Weights of a small model that answers yes/no questions on an image's attributes: fusion encoder layers 6, batches of 384.
Rows from block 3 of the fusion encoder, named by matrix and row number. Rows with one number belong to one neuron. Each number is 128 + 24 x the weight over its row's rms, rounded and kept within 0 to 255. All counts start at 0. Numbers have three digits each. After the name is the row's rms in percent of the matrix's.
# gate: MLP gate (fusion_encoder.blocks.3.mlp.gate.weight, 672x256), inputs 43-85
# fc1: MLP up (fusion_encoder.blocks.3.mlp.fc1.weight, 672x256), inputs 43-85
# fc2: MLP down (fusion_encoder.blocks.3.mlp.fc2.weight, 256x672, transposed), outputs 43-85
gate.193 100:117176105100119085130120151116122107146149118112130159141160152142168137101105098126132103154106112129110144097113126092141116117
fc1.193 100:147143126117118147122126132128093103156099136117090112123120107158127124066094106137112134121120123130136126137176099125134144098
fc2.193 107:104084089107086155117093097142167134129062120118122121098114125088131157134116073119132135119140089112138134106159144136127093159
gate.194 110:130089093091110156153118106150112117147172120144107127100097101159091125153115166138097116114160136080170131125116129119154120140
fc1.194 102:163151154129131110124124167105128127135101127079117153110136130167108100187137127139149116188099141130099116137076115135068120097
fc2.194 107:105146080138093164097136084133129118099077161167157128121115107118111093152153131147090100121116118129096104096125128100117144114
gate.195 096:135147114082123187119121125127104133124094110108151146134109171139156153142121142099101126120143120115130142130089096157083134144
fc1.195 087:128145136161121120181109096121111113107124117125130159119123131123104126143128153125127166120151114105131116097122138145165148139
fc2.195 088:109125131138105107123130109143118142151130122161126132141150102188099171194139155095106082152146132137150095159138119109164111110
gate.196 102:134100138108089107138098151134145144129120108115121156118108197123113127094114064116130168100105092109108115102109093140150149119
fc1.196 093:150097159141113105122145141109149134114143168141131079110141148120095143111122139149133146090119117165140102129103124164147172102
fc2.196 095:119089137185153093113091122118118132134115143171122095109148168160105109167166132103116130097144112167101123101144121120160088153
gate.197 063:150142140130150137151136143178088129170134138159122143118160106138178126150156145112118150113133140102143138121130090101126177112
fc1.197 064:121102143106126116148117120116135125109106098110104130112139156115115106119061124117166092120148153133117111112140139114154134122
fc2.197 056:106159122190086131103173168109124127118157120140156139142102108114144120146148132151157140153169152134135134124122144146124139112
gate.198 111:103110176104154155112133123157148147145129182097142158117122113149145112119121066125122085089085107098163144153080144079185135150
fc1.198 108:129089120134151133098146128106159096174135082150115092121137119116189140129116156153112132152111123134146114093161103159201159118
fc2.198 098:119134151136100171138193139123163107131156134147142129119152151142135136151117101161143127137161118117122142117124150154157148159
gate.199 110:130131128118090146148118115126138099155145126118117127171111124085148100135166111141133148177146114106126104130141153137110132140
fc1.199 107:132136110182146088095105142106113134154068129153097090143091164111134128103131125139115176123126127100130117169162144147108085130
fc2.199 103:086138109144083099172111139144114150129109138134100114113128135123156074083133138157122135090120136109135162105113128117129141190
gate.200 090:117108137160113128112088126122100116142138116138110118185156134142086137117162103105120114097121123148101148112119086106087136118
fc1.200 110:108126171101163143131108146125135132149133134128095143132114109113114125106131102085138105097144119152145110118074123123094121179
fc2.200 108:126153164145095123149119114100084095140129086130140167144131111115112157150127162132128133147193146101150152156091159095196127092
gate.201 095:096102153079137155160126130101120138107079101128137113104174108150123089082110173140116140109131126130127125076175141164111140127
fc1.201 103:135176098134149128142127155124096131100134110119162179144116102104128120107119142129163099112141127101134156146124113087147173084
fc2.201 096:137162101086134144148135149136092136129097152096091153106130066103121114119098120144105118146162094139122158103160146129111144132
gate.202 114:094127160138124132129115140157141097128135105100104151114131144141164109182080154154114156142133108137161120131066113128111131072
fc1.202 103:122144118101119088109114152109100107156133119094136145135110119178091084144107139175132143142145102121158184121110127105126123136
fc2.202 109:153097126108169129135117113087120091134166138166138113175160108134134118101120100150145118080120140156139125139150167143101177103
gate.203 106:154134114109149144104107130127106106147115148190108090167136144135155117127086137120111123150129135110112137169121121156109127090
fc1.203 111:133156080160124103175114107146133152151092091137119123175101145141118125171113136114121123108139110136119110100119117132100084126
fc2.203 110:183098080132114165149171125137111124079112110125140172137137095152148097125111144145161069137079149109139125094126148134090140118
gate.204 104:102130122131111140123144108163152122119144122117138118105133114088083141134076119095133131098142108107144159127099142098170180113
fc1.204 099:152142113116100115141175120107145105125133127147116130083180125176129147134115135140115131123093133116148058158134146092159158139
fc2.204 097:125109137115122129111136104090156167131133127099113131149082101131146080108141103110141162146138169093096081140135153118160115148
gate.205 095:115085158130133106082101114144136119162117145109111151149139178124102171126162147105125065121143139136146104151163132082073153075
fc1.205 089:162147135063124078096098127070148101140133152130131156102106119033092134125113114118148105131116099108147138136111114104169138120
fc2.205 094:129150132106147081092135158132102138138178151152126131124118111133148108150104135146134131141122128109119121117149141126159145185
gate.206 113:143132149147105088135112128118100110137115133122134114116099098134133117128101118091143156155133164128145105122136130123142159085
fc1.206 121:137124141132151128099163163086164103078126091139148142183104102149134158115092132167165147117134108143129120102131143114120120101
fc2.206 114:116132084106131162154134125118156185160157157133111102107167090132096087152125132056124122093116107125148104169134129115151099134
gate.207 094:152101136115143113125104105117166131134164121123138175124119156112118125135079110084146144115149109153113162176114130125113147154
fc1.207 100:092152104119118155176173146133098111077159163092107103144132104100110137131124138107141147118126136116116149170162120148125173108
fc2.207 090:102132097114122131187136137125093149144168160165137085118131084131111162138159123123120122122075119138102128154163106125131145111
gate.208 103:106123121141124154133103170154096101120106118105100166140140104084103112068150127110104159133138116109138143078112134130165124131
fc1.208 107:168153090146152125148125130121177123163119114124145142134135087152118160102121162190125125098146118108128099169123142117160140164
fc2.208 086:145096147112104145117114102115130162084123118125098135083168146121143189096122100101153118136138116147112127157111098188113160147
gate.209 096:145126119094142123161123166147150187121155128131121140140086118162070123109118094079139137137110112133159148126145161132113139119
fc1.209 101:123112151143144083118080138125158163100083114095113126136174116134098119147130191189140144144132116115100148148136094130103099130
fc2.209 097:109135103145153138140148127131089090125144142116127151107159124178117116163127138160152131126131093152120126156132107087119126167
gate.210 104:120159124080143141119131157168135156120072123150150148101120086147164121147149132104171109182139110134132125129141148082114197112
fc1.210 105:120105117074149137127144158143155142116090156094130146081112084122166135143139151119140123153172114135144130108132158107093194119
fc2.210 107:155132144120100135116145136102122131126091160096151083121116115115098152134142109130130140145100117122142147146105110141089134127
gate.211 056:123137089132153105130137082127127114102180130140121097156107170131123105124072124130095110081111121104135140142140147119189090175
fc1.211 067:146114122132105137181063156083120142150139110167125120105077136120131121090091166115116142101138134123102104105116138141174104141
fc2.211 060:098120111128105092130171109143134112141140161144099148140100149118108094159131106120110130126117083115138122124129150084187140156
gate.212 072:142137153141145148110137136112139148128103103107058109137136126107134143091119104117145054122143150121112139120090177113151080146
fc1.212 063:144163124111141105166134159135087096090132151108174133114125082169120070114135167095133155133125153124169155138116130140121104124
fc2.212 070:136137163121125160141106100130128131183132194111122150155148146140131143116139106101131109117153133141147165169143127159134097110
gate.213 082:110102145109136174128100097132169147133165135169103135120166153118112139134193145095167113116114080143129110145090154115149141152
fc1.213 089:168115156164097113153098194128130106129152108141111111079115100131158147072082138124108125129121126124108144128125170129132143121
fc2.213 077:151144105131145153134081126124159115120137146098161137185154156105118112088121175157142149112126168162108127143113121095094140150
gate.214 094:132158162132109119093143135105137169142168121108129092114098110106149133105165150118125127165136133142107106155128138131131099135
fc1.214 091:165146124129085129147148139129140108140142131086129096103156126143112122115119132103133109094149122097125116105131123113132127129
fc2.214 095:103167185116083153139119160095171156162109119149126110123086096139107138139143149094147148120138141107132132105114115164124130153
gate.215 100:129102121170168115131137122145107087134144117174145165136119137103116156094132093114128079114143115152141152141112119123138152103
fc1.215 094:103161129143166120106117139104104136118081100087117129112131132138131114137111122151106129137130123115165135094072141137118128167
fc2.215 107:099137067146135109117170113130099156141123107098146144118094113143124135133123098124124138157097135164127113104106140128130135124
gate.216 105:075135101112111094146147112148085103150093186110141121159144086145154100126153143111171107140128110112143136155132135133104090163
fc1.216 107:117149123128127128147132145162169103111123113117121152097150138140153091110114125137098137135142162090165132131113134087170147123
fc2.216 105:100141153157156115141165153162132152126126111145139131114123153131110111162178076127120142148108146100145107145142105111162121089
gate.217 079:108174120149111160105106130107099083127095126104146141130115111136113110139181106156136113104162092141128137107100146123112104128
fc1.217 093:113155108173140114090101132132111138132157140130110145098103119153120155124132108120106138136143138134168118107088114143162095106
fc2.217 089:168136114123131132169140122075122104162150115153120126129131109138116169095170147102107160171124130133120127106121100143126107124
gate.218 075:116118129124133082127121151123142103135124121126199115148132097153120130132152118112103128106158119117126129116173148166145127081
fc1.218 078:112132107136126188136111141139109141151168093094072151123131111120129158147129135122145163120130134173085104112123118087112122122
fc2.218 079:076164143121073085117103141121080165140138117106110134143183090145126134136186120136160155103096185169143128113150109115138134145
gate.219 091:153097151111101127113152177130120126116098124113164141114159108151145140146129128115116155141127079125145105116131149108160135148
fc1.219 087:116149104117153122128140078113131105114144111139166128172140134114155140097133105124143142131171167117141184134093125078133129107
fc2.219 092:102135124150143143167150117116143086076157126147128121164124125151152146141110102120128132114148082132106150172097136181137092157
gate.220 094:135145126132126137141134136139102086130103094110133153153114147119155158118154098129135120092131151133128118114129151079131147082
fc1.220 097:103131133124114128147103134129142133162114161138117139127158066124138103104122098122142129138092115129078153175141125143140121141
fc2.220 095:094114118112117128145144135099120150064074140161111136166098093127137147101169176145163140148094123151099111136121157130103141126
gate.221 089:083125088114126140142137102102139094125149135082130138171146127155120141107110136098073111160148142089131127120115169082165102118
fc1.221 081:162139110093125147132146130155154160159133160116146156095090104122100137155131129124143128134136127160177120142144157107127116113
fc2.221 084:153088136147096149133170120121167128130160127095122078122134086103078130159179151100144118141198142118161124157124138118141120121
gate.222 114:113132098103132162131097123086119111125119137119145123157119173067134096133103109151159140090111151095119121112085147111080110129
fc1.222 108:118158119160148142089122161107113126112128101118127161099175139182109148135158130130124134162152124149118110092096157117149168086
fc2.222 116:118154090136145083120080121146140134158157127129116129112146082144096145116104101129113120147115102146138117118125144149136144158
gate.223 099:146138150137208120130145127078156153130136097084100117139170162105137114140099130105099175113112127168181109125125137088134122172
fc1.223 093:107115105049122200103150169108086099130157129124131091137137116147106102157106140139132091103135154117124129142153116085122166107
fc2.223 100:122102124103103163141167122155138098129142134097157098107152140182101122147085161141093132084128128142149139144142089113149105110
gate.224 095:163129144113107116113113137149152127137152109160134129147152152169138137128094121123177131100116121123131153105075119108077104125
fc1.224 102:096120144101146122136152102118136128146126151116116108117131151128096107163130148076081087132144104119142134153158145113153181116
fc2.224 102:118183091146108128142124150147102129133129120130141121107113112159136161105187117126109127155116152095132147146098169133104137139
gate.225 095:098106106125131143100102136069096122140137130095105134123137103148124133126155098144144115125156126124148155147140103123166165130
fc1.225 097:165068080131102131113162120153120125104126136103139131132131157130146151140109169178122147134160128190077096107144121131079082141
fc2.225 100:114150152111124163113145075100084115122153123110143183153145153096149138112163140129156136095105134123136151148141143113113119100
gate.226 109:122104113141121111127127131154097125099151138111122106124188174133117151150074160097108140153134089134102119150081114133131103120
fc1.226 103:084127124132134108120129170101176135123082133124136123109066098137142123100137122122125098090117151116175112103143180125162130138
fc2.226 112:103118128101134137135119177142146135148074166151112156091140129128098177063085144157141160143146134124087143173110140136148142107
gate.227 094:122121122152150123133083105124175164199151146135081117128168136141117128126162087114099120156084117090118138126130100149088129122
fc1.227 089:143138099106096101083139131109152117168137151141112118111103154138136119142143102128127119170143152107121190143119119112122152136
fc2.227 093:143102137106093105171117166104142127129106122165100129152112154117160130114090095127155145091148117134113152162109099141122080107
gate.228 120:111197152139179148093155132161091103157122121128165187125122125144097151117114122134101141163136150115141142150121117138107114109
fc1.228 124:153128124158095152153146128134117149127138117140142141117135129123092111171126148116141149125106110078134122064142153133119118149
fc2.228 120:146147136081131121125190106124127124140164130155122113122174084122148100027146081106113125141094117126154133158122125165125118146
gate.229 084:126097157107126149161119142167094121129156163131112134155152133116141132091173148094147103132109107090121126100118112114142115149
fc1.229 078:120114129140104097109122122138149141090130083139079124133160140149157127127099128188132082123176151150149156148111100131159153112
fc2.229 080:141117115092096143097142138170172152079115137113086107129119170109161095107100132142136100119126121133121198137132155126101122140
gate.230 115:092161156132087159152145128138113134128066134115149120149104139163092107154119125159161113124116140071139083113094116137124127140
fc1.230 116:098146131104119147149144096150103130155116108062095133117133094188151108146128127089134126153128136086059139129122115127114152153
fc2.230 108:130159125093170106138127133112116135123091156133104122120129150119098131119132083102074117158165117163110165095121136128098111149
gate.231 091:104126136112106158104097122169178094170201103132113112100121125125130149143162137118102109110133114168128137077128137163137130145
fc1.231 091:111120155156147160136146098112140119114142107132129180089196110152123132149098129114130104074128120115118115146096120117096167105
fc2.231 093:099165158175173169158139131114125098139134137118138139122135164158145157128145114102153124113121154102092119162120112152116158147
gate.232 085:136182129116146125129068105110148049154145123135108133191181105131093093165114086172119145163123140107133139135080118150150129119
fc1.232 080:120106112097095098132154123148102135112129071145148145131161125094127121142118141136124132153118097164155117128110116137125136141
fc2.232 081:099130118131088106101180127151103151136122130084161133144186128100135148116125145127104124105136093164157134092136143117157149106
gate.233 111:153127138143118109187128163095081171152070170139103143125147142089148184136176137132157088119162097145147142125128123104139117106
fc1.233 103:140124095123123103154139141123113122116079147142138151107139141111104179124143116142141103113167155155111114127134100133132143100
fc2.233 104:143132097109124123129135139123130155112157134183137089087147148107096115171122132147140118093112079114116086142091110124109126156
gate.234 110:111130108138125104108120113124126112121112170110118129134136160137102100173128159093155129134135146125163138156151110123093112141
fc1.234 119:112119060128130104112124139145103144107155092095088144100141165092132113181168121105125127154180099153132115145127156086101113130
fc2.234 111:068134138149149139173144159122146146155151094139128092138151139147077174139055095134109113134157090156091133146153122141107099116
gate.235 102:121119120145127142130122175139114102137107119124123143130115141115104144155148150120126135096125159114101129148122119179137085165
fc1.235 098:138107133150151120136148110148096081134123115122148145126140087136114139110102108113108136094151167099108160138151111171116084163
fc2.235 105:149137144108156120164153104139123127106091169153110197117119099119145111159082150111122126108126059130090113143126101130092107108